From a checkpoint of a small audio frame classifier.
Model: 2.5M parameters, log mel input, arch transformer, norm layernorm, moe top_k, num experts 16, width 160.
Data: trained on songs of 200 made-up bird species, synthesised, often over outdoor noise, 39062 training examples, 86.5 epochs.
Rows from block 2 of a small audio frame classifier, named by matrix and row number. Rows with one number belong to one neuron. Each number is 500 + 25 x the weight over its row's rms, rounded and kept within 0 to 999. All counts start at 0. Numbers have three digits each.
After each neuron's rows are labels from the 100 clips, of 14976, where the neuron reaches its highest value: "peak on" is the class under the peak. Only what is clearly more common there than usual is listed. The data: songs of 200 made-up bird species, synthesised, often over outdoor noise. In brackets: how many of the 100, against the usual share in percent.
# fc1: MLP up (model.blocks.2.mlp.fc1.weight, 480x160), inputs 0-159
# fc2: MLP down (model.blocks.2.mlp.fc2.weight, 160x480, transposed), outputs 0-159

fc1.335:496467454485481561534497465515531505493483536488498525543494517494498502500508475484507488518493520528486486490464497510527495508503506489510526508479469524512521518544512504504494501515527535452490496479565485513547495493495487515500512486547507485502473469484469514556492497458465543501495563521490460463514486525474520532514522525492497481473513492514514498552537526462485521510513569485538495549515509469489450498488505471561533481528520472457490511511504475473483511518502486
fc2.335:479465502491528442529477526522519512444478527564454505492508492518476491491488522528501528523485482534510499508489499486465506483503534527505536529489473477507517467521515499487483485466506499480454511509528503498457426479489530511482509516512465480505469534501463504424525508520499484511538472537491496514510510497498550506478487476487514466494464520472500537484489479513538478464545466507499501447515493548522487533495500515494468520487503506471474487514530487530505500526557507
peak on: no call (100 vs 63)

fc1.254:456533527501475510464515506498505491489491542483511489532502546524483518488495510485521483528482531446507535465572490474543491503524436484462505528491469544497498467491496500508522492525481502519477519493496499506487506537467490514518506510558531502501536537535481505517488525519501482477483488475529507513504527505523571522514524620495498521475530501535492518501495527521495521524498515497529510458519477505527516531524478527516508505496499494472465489511474498508525511505512498
fc2.254:486511449530495509480485516543488523467502527489481496506484465464518525507483489528490502491491476513532538480487512498461490471465492504549477482467533483494514497504523499527526507496497534507496495508491477523525539520516456502493492498536500490485525548465537576498555497496462507499461465522468461467519515499501453454503556482514469513486503494526499534529485503507515445502501486505471503518465456536478495514520519518553493497516489497490482490524478509497585536475501505
peak on: downsweep (59 vs 5.5)

fc1.140:538517512458462490490509477513490465442521480500549502547523545456485456491485494488528510474543517484506450510496480492489532591457479501500510454492519538517499507501487517503488483521496499490516438553504527512476472534505490447517474529503532511528471472474514492503535499522482549501482510485502557465504526503473500492504493494486494498530487476527491487528525524529502473496520516519518502535500492511495514511483449502496513506507508537476502494545533485531534484513483477
fc2.140:484507551495515501491509495518521504493485473498476533504500457476511530503518498513511510507504454534531506520516498522468534464498434564512535494496499504466500523431519486494456492547505519491448499511504529541489491509518469499502474450494532484503494527491472455490456482492491511500446465494515489483485541493525478523495501506473516533520533484524466455506515499491490476474552485484510483517464455509507444425490516536497485531531506499501532524492508501512490468486496499
peak on: steady whistle (66 vs 6.2)

fc1.444:526502522506496499506500494512503528515511502488516535515514490518481502511476518495516461448493522501446499445466487525536490467502542541471528510501508487465517521500501499507542481479484493496512506474483482498522504522455552504512564525490556530516477536499538481503534458481494461455504527495516492464485529491486484494525519522487466476505507510497508458521513552483507472506476499456523419514521469513488501485557491491504468519553491489500452492534497513481483532492538523
fc2.444:505500476527506514492475505530494511499511521560505507453520507491506543527503533516530494504507512515514493506467532484423525507517441503518524479503518515525530522481493509515485565498523584521515530492490491517521524513493495500550479507541519524491504505524508496498555507532506524510499527523503495499505523522516427479471503545478506484478476479500487517525524496514525501492500474507506465467470486507477453526546520510471494559501499531505538506493541488479482505539481451
peak on: downsweep (45 vs 5.5); dip (30 vs 3)

fc1.31:501510543490538531519570510522501480490493531482478497471541491474515528521482506500482529487474481545493545478519492500506513450540491529468494512466483475510488559522520506495471470488459470460498483514504490529464475488509481526489524513510539510513536521534498476499509475522499547474457529514461501484545481478493551469495498508498546493529524521490478557496487503519504485501496525480518513509535544500527440507486472461480471520468509498507533522539499451509529502509502506
fc2.31:484502524482441515499488528494492471529521476500485481467530471512490473499513495515509496490538506482478540522497504502493463489508459486528529517489533460498475488452526497462496460520486531522463495506528500522484535487476462524466523524543492505545513525517546507491525511529535547497576528512494505483464472522515449483523560524503477473473505497473538494499520516480494515436515490499487534528519527534536494481467521474491518497508544474460534494510501512507520516522506508
peak on: arch (66 vs 4.1); warble (28 vs 3.8)

fc1.425:483481521537523493523550520492481516518500455482503482507496499512457469458495479516527492495527414513493500517535497505519560512467493488492441500514500524475499488537522516537530525477503520557488562496524474475504504486525526483504506472463493537463475504449513524534511522536479503480500465534499511487500529449490488532488512494516520538501501519447483506480533520502510510530497495477519494546524504506466533506510489516505503502497494541536510478525535485489485480445524517
fc2.425:515489479531471505508537531538539521503500476463435471543498522525504530499481493521526501509488482491512484547497508489497511479499490523528484469470494484503488495496481474505555492566511476442484515504525506566514544487522463503523514468516494467506516502490521556470457504501465492520494527516483490493517485489463535535499534456508483519462510492468479464498564478496493515485510479533513494509462500497527483488538485483519473535493480495433522517474533519481524502500514511
peak on: warble (65 vs 3.8)

fc1.94:492564519506497547509491498517518460499503506469508498473526520526475500496522536498543488493529487528489508523525494497513506498537471487478491499493536490526520490511462542509505497491474489477544459515497478507503446539523532478494478519511513518495471484532510494480462526553503603454512498461509518549514511518473480517488527468480537518479490525514465473528524519468492487520518519546504535511471523576528532486518492497477511475473482484481510473514497481505498513503524511
fc2.94:448509486507490513548544490512482488519490491531542525499447498512495498489469517492472485491482473516528469499485508516497447540488453546493485499502484469500495519461493511522490490520478489446488503516496508507488504526539465554512514490487522452548494523479483528469523557520488531513476461530506483480496506516471489426523476474507531481520497522499501482508507501510540512502554471495519479526460467499479453504482469507483504539479532494497540503497538547478515528519522525
peak on: steady whistle (34 vs 6.2)

fc1.398:492468526478486467561513517488526512510534521513520502493552518518504512503496507499491527502490534505494546508491499474534510489448517477515502507531503486532468494486485482558500487518470531505542507449534487538490470507482464525512510438508515513499466493544485477501498543509462480475433464516476484545557524508459499433508537496531503492476476500512490500496495520516517490550484513509488503519498541498470502483493462515520503508507514505513554474522487473499498497516542548
fc2.398:506491508539499469471506538524508509495496466549452513499509455468482504484503475524522467515525489517523496500526498519526464508473508498565463453493470518521507485512504445528511474507496467456494491515544458503508497512503502468501511504509511504543471505497520521482503491503534498525480462522490521520520477480510513458548538533519533511480526496498483510511538488464500511473556496544489504467460477475495467536486516507535483556510532520525487520486488491490542489422517517
peak on: no call (100 vs 63)

fc1.409:472514470488519518513520507512480496494503459497504551540500527490500495528496527466518527479514519491496510484509501495507532502495485489516530475452518455507509473532552525481517476542514530485495544516504475482563476501477501485501496461510507497530511501473479491490502510502528493543538528467443457485549536522495499470531484543502477462580508474501513494506473492470497524536508542544528512525495526498492537502474512571463512503490478488537522488548488528500483503498498483
fc2.409:481507474526511463554507531549540508436510519488464516471495514517499512546464517543496506533490470526533504476487512498507503504499531549554500506505460441485513514552529470513492494524489531530486504507504462494453506508533521493497494482488482511490499501505456484486513516505529519505525519455486492509463546516490447524536487511515489498514473514500525520498464499480515489507468478498459529517482491518493462532499503538466512522495520554526533476490519490544547478479537514
peak on: warble (27 vs 3.8)

fc1.17:543554547476509530515516493460532492513502501503530526532400517477497516530490508533485513434513508511492443520487523515498495492511502480502490500522490546514528470513460515525475493502498507486491505465483535509498524472521497496518445505514525490497539459503514528505453491486530495506520514544502522502526482491514467496493487448530491476526496477500503468485528490490505510468478479499493489508475517565540502530528453512515489507487496512506482431532507518454475513510490513
fc2.17:514488496485485538523505476512463498531511488497454513531500486484527491498509474511448477514505454498513515525509500494464507486480527554523509504485507515492432470521536492486521519445529428430505489479488500472497524531538496456530518448467517468469526549484525475474519450514499508499471519467466494480498525508478494491485486501501454505496497496501520507510476473492518467470494485496509521486455496499526476520499529532482523510477514535497441508464490515516534544494519506
peak on: arch (34 vs 4.1); dip (25 vs 3)

fc1.276:487504495506499485504507502496493500509507527478495449493478525530496514467474497482496466492529445472478454523497499479561519480522520503498471563490491473510536489534483526483539544468482493502481566496496495490523475492499485473466547502471463530510468458480561530539503557518475502490492484472505530502474531513520506507503500482537511503523507482468484505492498516494496469540496508468533511513465461478531443486459502466507521507472453504505452491523494518520479522496540484
fc2.276:481491522524457455465475489529496478437487514486504507513484518462509547477465503523507483506502451516532517495508498490502512477506468537525519449471539497450503473508507529502522502529490540482464522499501483555487553559485507511493511488499479467517513476470464547495491505509507490492453480466496502494461479495459498470466493541460497535485482506551475501522495514490514509502549471519510454516481510500511473481505486507517488503506548482459503511490523534531526516494532546
peak on: downsweep (45 vs 5.5)

fc1.290:469526487484492473468540515485568515531472541520499502500497493485503517515504485473506536458479555464509488522482510550475530485536535483481464504479502489484532558513505487513512497473500531490504504487509491540518486500445477503463515461487464537460538460497481480468483513473470467481541507485557487458539444502497484527534518500510507490538517491469506512501511528511486511533526490510543466470492497509473495504538479544515493493527491506503524467516533514504472486499530476
fc2.290:472495457508466502447472484515491488479469490538493502529491512485493497513476489509478450515489498487536534473433504469454423512513494463516532449498496509498466479444541488496526532508485523495480503490517507483484517489507509538538460508485503473470479503495515509486526487523536518496500524497488512486513478497500456500511558509494538517459480510496456513484535499525531515463496470518503507494526501470507435502524517516522490552436459489478518517511506487468516512510494523
peak on: downsweep (55 vs 5.5); arch (33 vs 4.1)

fc1.297:473459469495505517528517500504544478505507495492499506461498513528470511488486513513529526549513490509479499479468466483540490485503502428493480517513455487484498497483516447484548455494478519510511593498489501489478519509444508489493509480494526481501498473557490470506509504480495534447504519512500477505537522509484502507508536541467489437516474524493535476498486511516492505484488491485476528562460510534501523488470479543531507475471499494523524531488526524511517456524488500
fc2.297:535520506485522479484427500537524508469481500500492520526507533501523498496488492469499507470516452550555497512508495523487478536484499506516495489517509505466443486469496537470530532524469511488449468515524486510454441520515495494484476507507497468497499496467475486479527501502533440502468506512513487474483466496510480531484512477519455512493484480521488480514488478523517485524518473502499492503489457477500572461504519500497488560526544539482442494473504526522470484507496477
peak on: click (84 vs 0.3)

fc1.445:523516454497488534513471515457533490500482488481492478493515519493583532503509520491504569507482480489488507512497498518494500499430547551509489458501483517493492509528463512437482476485476509498516481486508517502520496497501477520501516481522508502485517523496469516463518544501536501507462511505458579528524485496523491496494504473473526474517500517496512481470560506520495534522514540490515477524536530501522513448537513498492501516478460503486517464442495497510494484470487541
fc2.445:495521497456520464481532443488460517495508517483465509488496484511459492505500484519451494463531560498518520503523502532472460524532491508540471528463458505516520465484492518471526491501543471492509522503473505489527479502527495471508470475534529546498506484496526506541511545495534510514476456486501540477510475491514492486549495511523505489476539507515525501466510473511511516488511468540456493512514446504508446488503519511573468502518501523471498517528498526490526480509453514
peak on: no call (100 vs 63)

fc1.126:505543494500508487512497545482508510454475495509506490529491528534512489543533477504561517512475489544522551485496487518501478498503541484528494518491515470482514466480501508500531485517523514524492476487503475452466454530519526513456485557520496499476471493475510472519515502442486529480527508501495501509490544468464544508502520552482509484517542486489504476487501505487499520535488497502491499445489521476489498502498447522529505529451520502492523588524459521494477514502481537
fc2.126:505532444512518538464482506527524508449571497509468544537517488514476503488458522489481539521494516491539479474539497505425488528453502522508544450469534512504469522514541457524505541537524496490471508500491470503507480471527472479484472493515548515497509502480494467467479517524516502498495480464483518510482491489504505489463481479500526522474537520503521526462463444506504472504492503486486533495523518523488477461483485453496479469497507516510522504501473510493473481486495520
peak on: harsh note (74 vs 5.3)

fc1.153:466483564516523504515502519517515509487463526516460482461508486492502501552521496478533510512545460496516557461523490485515525504498522531452478519482527462499504508510540522489500504498503534487517477475498506481485488533459496480513481478497489521471493475497598516494537507474453500495524510498518517513498534525465455517455532507458475501539541514498530524544536512493468512496451477523514491518514486522476502505518531547496482487525494481507537514488519490497517540531502493
fc2.153:526522575522458544517524511525456536490514507502532505509532516458506491509477464495505489515503552519510471481479513513495515523496492471505487451513524489518487471491579513501489516488483511527519506499500532497513535478507535461482471489500512460482501516513532532517504533528465507473489479484465507523501508502518486526472507467484446467501504505515521448482459503493460510479497478527477544444511441536496503530491479468497519457486515486499531494509508518537502470484517452
peak on: dip (37 vs 3)

fc1.307:477492531533481464505527477557455539508487493503486548506512535493539488511527480489521527529485510507451462493498485498497472486490527517543518505522486484467545513486529498441493550543511477514500495481528466513482508515481488514518433500507485501525499481519506473526512490488460526491539522506509517495532485489474527490451481484489540468521518446514486477528497506492517524522458474516537558509509521483482532491496509542459490497526479482436503476483477458512518504478492497
fc2.307:500505477463458514487515520441522523498504508494461471520508443521515506464491455498489494516491500537527519525488472485488522509519493507476528473499501461468490522501510492499523508485525529510489450541542558505456471466505513474492527480472521466488507512536500526480494537548518486528501532510534509562489498474490483524499523521486492499464506536493512465506529456527460471490507564497521497476497513556468487494509523520506518497481546528495481447468450500479493514500493508
peak on: click (28 vs 0.3); downsweep (28 vs 5.5)

fc1.127:485454480472551481487519509486481486462509483504519507532480525538492456496493502506486462477572554530515497472499490512496517471532516467490484507463456531504491543498535478470516521487489501475538495529514479496491462499504466492531559479503489459466502491543573503502512489482522532499499524498523512477470516476509504527497519517523519476477495503494508514504459533532509502522470479502488465496508574504482523539522516511504470512515495506454472492491484435543486504486496514
fc2.127:474504516479491511526464501521539531507527515551470531492512450496524531484464488485472466467535536510514503486522492488438468511453457511553539504503503485505520482490535494500489502468520489498522502497498502515498505472513489498519502484483527492524513520487522501461519502467529493501507476516485515487543498487503464534490530541548535498511478522490525502476472499544513488525541502491526503472557481506520537550500503505562494440521479494514456482469500454490515553475469482
peak on: upsweep (93 vs 5)

fc1.73:493504502540522545524548464519487471511500505520492499511492506530524532468489529467501489542460533530506490502468479465475497457485492509501508522486506513507477509509503501500434505495532474449520519510497546516475500527526534492498501539463477479492503497542542530504489528503466552474464518537458495505483477474459505451523486490481526528498468481487501488512553504528532500492457495477538475538491488517510491506503486475497503538502498563496507488468447514522534470471470468
fc2.73:526472480480485539497498465479533567549471515523477521476487519500463506512519533500472510462492497518498479491514491482512457520468515522498556493520506506447486469513488482485504479516476457472450496489535501499504451501541470565496547490477469492460525516485530496477514528484513520510514517472476538465492485526464511518463492484510497513452483523515494520514506535497473514467518506508502474485501491534525472505484516462488510514473486453457496507506511517457527462482507559
peak on: harsh note (60 vs 5.3)

fc1.170:506493492542528520524472527460496456500517508534495531467512474502527499497549466511491475489483509520470482493478497514506477515438511485507510510494505480520499497513497520500488480474477524495466522532468492523444451498501472484489522492495500527490543537485502496562483532508516498516527547510520491501468468481494481505528541504498476491526483533501472475491568463481540482449514467488472524485474491499477504468543493522476478516539450565516479474509494516496501496483430497
fc2.170:497504481525503577475511463494461496497493499512453486493496486521480554484451468511473505484515477457482521502501490530493469514465492531477539476528509501479504500560507504511498484523523477461455505498503524508521531483550466515482492446474514458483508527498493531470470487498522534490491497494525471508486524511510470465520518488461438533513481477499463495489539465489492483473518498508478531519514454509473483524495532505461528467529511449477525493506525490451531503492510526
peak on: harsh note (74 vs 5.3)

fc1.396:455527486517493519556482497501459497519512472498526479524485541452496504466508553488546551510527510454449506500491501497496525489523525512473496540532533499473519519484512522512486501522517520481493513502501527519525498532506453499510527488494539515499485493517524521490501480495511502512520520484493518463556576519496514481475491493507487533479511479517506509507494523504520512543491566499587496517473553477510523445525460463512523503499497495503508514508458505499514520527533498
fc2.396:475479518504505471501523487507516519473476527545455514463522510524542489495492515510506451519506505509469503506512500509541544517564475491541469496492475487485473513514497489488508499479495524500511514507509517541479496506485487505531519480513510494525488520490527507468528507505525484501540439489494524508497525501456529442476536421492483474477477503516518505481464608503513476510521507482512507501502507493508500490493504466507498550505528541554499498513444497517491507449538504
peak on: no call (100 vs 63)

fc1.160:545506507487541535534480491521461487474517508498522507551485527458532526527505466463530536521481481496494502514537510500498498490468476521478480505495520509516516493466519486465526499497515519434487514530543494510538525482505523552513506489469484531527529452523502483514503477493480517492514480479521492541509494507509528526511502567495475491574468499483526473451457526504509464492501522549483503487477482466511491480525538518495523517424494501514498477479528474500467517493500511
fc2.160:494476449482509505458520530478481499499489508534478492530508507504483498502506462523431468514503452486466501496512509506492546493539448516514539544483530516489476525520520474528446530537498516481499490510517481536493485499499522550519498512495533434527475515494520531514465470499480474545532543510497486499510514484501491477490452491508493533525500506456503497484523484505501500478501465535448501448522461542487489510497481498502482538520527546459480539464478502488486516485526498
peak on: no call (100 vs 63)

fc1.469:519494526489434490483520503518474510503508474505526516539472501491458505476492499479501515492493537520476500489457484506559491500512526504534464515553499499485508472503511470454517493505528494498530521464501511514487489491484537523502476520494476532516436484511559533495519505481485487546480512527501504502451495492492564498492504453472505542492518506488482487489550528493533516512502498520568532440528499493480499543544514461514506502549494498484496555495483528490483528519529483
fc2.469:479485468535533468483481488516469490501478510554486507511495497442492503520497525527491462502488511516520507529515523480483475504486499498551449525466473502498495493475532466514506511472482543539495528465476497524535486517511505502503491468503471487535487507437477528488500508486506483510483541505477473511472477513492479504471513526507493510491491494491438488538520512477504454520542456473448497483446472489485480520551518476524471481554513494536519508484553504507474503559497459
peak on: dip (44 vs 3); downsweep (39 vs 5.5)

fc1.154:471504501491525543486500501489522486490478501465535545531557497479508477503507519512499492490532502510506470487517506486534536520542502472527507504485503505497473540510496505510515464497502475508495495467502496496512466541492505523522543482557522521479459523503481486518520502557513505444540516477542517495510494504492495465468530412501584518482514494510516528532493526467511481497478499491517495503532490538485508481475497528465546482504500526486476526512430513504480540462496495
fc2.154:492508443459486490505493504511499494496486464489458530482478476495467520454500502525552489516496486533552458481511508522461501504498534448490500549548540543465503513513519465490532513441531515465506517492520473462515459517521511534501515472504509500514497478509530535526487461488478520537484505478512541506506527497515465492509542522490509520489541531494509511530480488541522517481474482536492499493500522511500481478504518514498491495498515533445475506506462479465495509548483565
peak on: buzz (55 vs 3.9)

fc1.202:486536506520452472512509545553453498477538561486546522479479517495506518502505519465551483534504533498463488488495485493467514551509506500502512503495508488504513545479492537484502477508511511498510509492498475486520509501511567514530524529518488531497509553505526519523508511473459508475496458498536477487504518507525496520515517536481467461495495566485502502515422492460495560487499497518508502537517499521464513468540491453487486513550504488514499515530486512506497505509518534
fc2.202:512490457486517538445503523476522482457491506486479510533543503479498505505484493542494509492499478519496483509516523530526501502483549482516532472476494479490468505490495469497550484465517489525482470535477506500529470472518475526482509547527454486549541477441482530488534515494530477506512488437502492506499482513481501488513491465502459508479486487528491497496518551515504552452516489492453524479443504516510458463522494508421512517487503488499515498507498452476498514517489483
peak on: dip (29 vs 3); arch (25 vs 4.1)

fc1.198:487509498484518558531488499502485452542500508501501475506487474472514505479496510443530512497510534542490508487519459550533523456453465533513526511544481514486515504548448488496482529532561488473493486478488486485475492508467518477498473500507463540509504463499507503490493519502524518512463486519486513547446495474506514512551486452475491500489493520502530488504521486493471521523501524535471495499493522483539462529467535478515475495496468542507515515523546546519513479470497471
fc2.198:519441467515471512498506463478524497491485515557502492506503499507506457551480473515506525511526535493486511522498475486529485519518539547514549477511471526494500506481521509482525473525495497481463489491521488535482468523520487541450513474477466508503516471516513527453493537513541482470514466465534472433501501515500546495491526498528494492463502478488491533522521512472481481501527512516490500513522485528470519496479462512508542507518503470485479542494464466458487552531474551
peak on: harsh note (29 vs 5.3)

fc1.129:530501491568538498468526481514495502492483497504503566475525508499471499576514537483485533503580522489474456509484522495517510512513507478479488508511503489518518499530517530510489509492536514487512494478523464510497502523513492467519480508476553478514498472499585505527490507508473467496554502511507483468485516487486540532511496501490524519503526524496518482472510476517490477514508469526538500488493525496536519530514491461502503558489491498523547466447473490505452530518500476
fc2.129:454539468513465527512524512462569482460504497506446533521498547479509501467482511488509507514512443538500528479547501485528532511490517507547531447512488482463485511494487498512479477529493515505469485499517493536500500505500484505508457486506484487477502507477523555458506478510468536487515511447461498460523465530491528507488512523498494492456504485543486508475476468456483523481542514530509515477473496505512468496524529503492511526495487501486519495500520531533548511537549519
peak on: harsh note (29 vs 5.3)

fc1.33:484516515496492562512523512527507473476504476473474507510540497548529523497489502488523476563482506480509511506484517487477493518533553555496513539502493509482504516487470522530511487514505523495524484495480525498524561480500488486504501519499494451499475502516459520501493473516523523473533505466497492515464513529490501511530478511429535482506479497489470446511513515468491481507497493529475488523579498524544547488492485484480522492493479515480482507514499474468575485490439528
fc2.33:509507501509477518500464455511523484499525478532468501512495494470510489552515492525527494528477483513471511496520518489479534482488478496458558534500520480448489514565528540480475512493476445477521518541451459510547490517502505462492504494450489518502504499501501500476466443451524498508520478504530454501440500519505499496483498491497458531454504510514467490503527500476499528474493514502519532512496539561511517512490503504503551475541504515476491493470523457506477519503475503
peak on: harsh note (30 vs 5.3)

fc1.60:486482504493494486501525532467515502493478523461475468505493512548499484513532535470499518525493486495533489519492509500483476519541521531498485465538493468525471523451500507470435515459493491472481523463493441514517494463502509472509506489464493503510509523520508531473518531526477489521534452518527500532477509542471496502451512489521472492530489502498515505488490519525544494545472535517459503511548486506460486478509503515521519489503498517543521475438510493510479523484410508
fc2.60:458496487470553514495502460525494499492485543543453512497489511496481518542501542494521504552483415514466541499482514477524511446477515491504517499514486522508503513490546457507448499491480544497501497493411495522513499521491472489501498475491486472516513497513490523470493500479487501505509492517494514496487485532477515506491533473471476501486469499501471539541487498498495543508554526507489470499522501525492518504509475479514540485491465457453467459481503520442508513503471523
peak on: no call (98 vs 63)

fc1.308:496547481510493517518545493493487433532496490480493496521536553513544472462478500469507530515518519483533496511514472491527545526510505475526474513468481516548486506492547548518511501524517511474549525483494468487464455472502496480523535496531527507496490484535510510493495539471506483510449510505579481539507533464537522520509489515475486475484481520511523543506530508516498485507552506499516509514504510499536547450505493489505468530483520503458486501485505500536523485520516485
fc2.308:520484529459506503512495498461509504517477480505462533488486480468492512480480514500422507482531501481564485544530516470494514528517488494527492514501490540510517511506451454494509530512523503461466505480496500507510488478488525444504542481494465474515483530485488503498475488493477535539508481470501458514488478524515477515507509472497499538454478517479527520508443480519504507480525471465485496508522501508464469542491496478450497522492569514489479516495511557468562484485477521
peak on: buzz (59 vs 3.9)

fc1.146:492519502481495445503464526469459487470531489495519472494481505503503497461515525484488508511502473521497492471539527556536527457487518522509525507487456460463494491518492544527474522505531449507521529523510468519518504488471529487499481472505501508543541505494459495498514489508493491486543532512461473488492474492525480502528515536523485465566474517485471532460456496493496561533495461508501508515462523541540535470494481484480496482469513496504449500532488503542473498518494489
fc2.146:490522476531446524483475465537516517480534496545455484498529475510510507515494494522463472496478478496486510534496509480532443509486521529455522535466494521512480481503486530495527547485475499476419474521530500510515523477508482530510468458487509489540480495512513505460518519544495533535510477518521549445483491502494489484519501488502503512509535542520463512514519491532490532523550488484508481478543480511481486486522489517537483476509492489481493496491535508484538519476518566
peak on: arch (31 vs 4.1)

fc1.375:488483515514483480528493539509497467534533480515485534529528533511508499499532481513512514524551475524477532515428488443473482498504461501488498521468466506511507516507470504512448491542436533451497510470472512485498483487486501538449476533499518527490484499472532514556518486471526506506567499515440529481473472475511528502498508502487533516509506492534493496553516468514526511517467524532523513505510486522506558466495475519521486513515488474518503499488510496504508496466474507
fc2.375:532513470526472462489519472483547499504496455496494503511494485483529554497514496519528457523483503486529504501504513511497518504479510492521528514489493525487532511534505484541481486483527470495520507511503506453496553474469483508463510469520540471559514565471498449472523510515513505530498488466494498498465516516497491500481513469542500510475443510508488472540493531478487409505444486517511489492532476540505492534489560480502523529509543501487492508497547492472494502506504492
peak on: buzz (63 vs 3.9)

fc1.338:504510527481495529485467539535481458477517552478502549491477488488479480518491489493466476470472527519492501505528511492479472492489464485498482543510525504513486513519481476541514478524467477505506496503469497479526481558467523508528478494471530492500479487487465457507510553474490511521474524504480480550551424501529443505500503491459539509484511473460507510449490486509519502508461500510497523531536500501526519484521483472483508490454518485511501468533524486503430504536499494
fc2.338:486465528486505518511451492527491515491510505514468509510443471494489531540498523525486470522516473458519424497511503488486457494493548555514524459522507529477481518521527491500470507509532439473498474498495500508513543461510497447490494514516516501480490508474492492472503473552501465481501473496536539519530508516469467508478506519535516465510496506513476476510483486498526505458523501495513504493511487491460441477502493521480523458494539490524502477478471537484555528477452508
peak on: upsweep (36 vs 5)

fc1.237:486477570506512512521509496488514527477503541492502520454473530517512502522492510480483462529513526558502485487494501535492507550486543484495510522529480511506519520497495517503483480527545474479518455476514537474490535528504559491511482476457516510514483508486520509530512516484530488494514495514539520509550461508511529508518489553510517506484521516518538497498565545491528502479499514496542534457497489582507516471515517500466510533465514493457489464519532512532510504507527514
fc2.237:506515530501494492546463520503493492469554541501491504517508471467492551495495489492478528509543469526497533510549523513486505491487499510528502474495534507530423488513523469528496506500534510504492513490496486501515504524509502511489510464541512511513484506449503555463487426499540508516478496495461488500529471525481493478496518468568459526505492531517471464530503468501436481514488485522529482493484490550472514470525488528506520527539517501469492457532499525477501492496479491
peak on: upsweep (67 vs 5)

fc1.384:526514513518497489487512517537518470497557483539458472491524509463477534491464516520513515495481517487454490495493484526542493454485507562495482562512525484482539508499469531490523484479477498540520555489502537484483468493496509505545512505487539495471494516453461481517549487476522468502487536520517499487513446507473517515537499524503497510512520500514521452508519506552507472486480500513520525501490505500479512554486538476488473445509497494480503523476514486498506567539490482
fc2.384:558510504497477475485493512535476517511506509476511477473532497500500524499505485503475483479529513526562506508516483476513489473503487530511517504502477499528479478548494504512467476472496519491460492525541532509496615533538494455487485524508505512509487516489465546462517514497510532493524501490490491484486500468496492537477502501450492511505485479474493476522526480483481489476542482479480501458483489476506499509490498513550461479533519514497520493446512513507565533513573471
peak on: warble (40 vs 3.8); downsweep (36 vs 5.5)

fc1.96:519480499512501502539508477454508475515473524513553487494503481499502504476559507451523515517525487539493459517493477490494482491466473486503454480484507485495439549468551507528492530497504543493508500462487492529476494493506511475502529452548486507508527507478497507520472564515493495515505501562511493509526498482511497480562463475494461485499507525484503465518493489493480481520499520485519498501446529499492526504477453497455495550510482553496520483517517503509556542488500469
fc2.96:419485485488524530479470473499539513468509487480457509477501471514485474498504515503527525515497503499502469458519505485449491495496426474500482487491474485544483515465500489481479516528498479497519551477516503522470502473490472552483481524514571502529488525518474499488499448529556451474502554505526502492515489517501480503504520470541491503493523531496507478475470516483497462485519482521549512503494479538467508505509496482476505485536481516492499492542460540510513469541509493
peak on: harsh note (89 vs 5.3)

fc1.210:529450518483497482513536535547479477533545478493520509503519506484538489497477504507533528518513500505512499498463534477543493470527463500486477452503509524524488483496519494494501444510475523498475521485508488499489531487520481539557524503513501457475453525530525554501477533555480513533484503485500457514499505523509512491518482517467541509542491486538486537489444524511458524532524475531509534489525509524517476491462481454494519485529487492477542535484469516499493519498468486
fc2.210:514499450548498529486499483487496518492533548510416478464496470472461508487491516547526505477520499474502545487477509502516474489469503520500518465518504470514473496525481479488483491499485497515449498483467498461523503500536531469496506506547494460551510519480502491435511490504535502521495511506484530514497525505515522483500529481522510509457488501538485499508471495497494519462544477515522474510485481525472516502470531517528481497479533499469489439500454500452517518517562538
peak on: dip (39 vs 3); arch (38 vs 4.1)

fc1.55:471482554489471524477560477506532506494514500495507529541483500554478500474517497499520553449495461534525505524452509466522540513484479558476506503508529547446486495517474504485495502506524489554517491494507581471498537507489501510515453528513497493496495504492493474504466537490504462516518512504467492505488527495519481503506535508498526480462532512503501499515478504470502443489558514551478521520507483504502499485504525477474502495534473495525469504480517458511535482501474489
fc2.55:487487476468485486464501525452447519504517503489490541476495531463520509492477470489492491455528507518531487503468502517514461516453471510522528514494492532508506527467441504468502480523502524518463459489503501483485499510564515520500506462561506488516511565546486516525504480493499518536521494530541507478513527488474505451547495501519499510450518497523507482504511511501514449537532474460506500491496501480492476506495529483532487495472460531516503536518504488494458478521564498
peak on: dip (63 vs 3)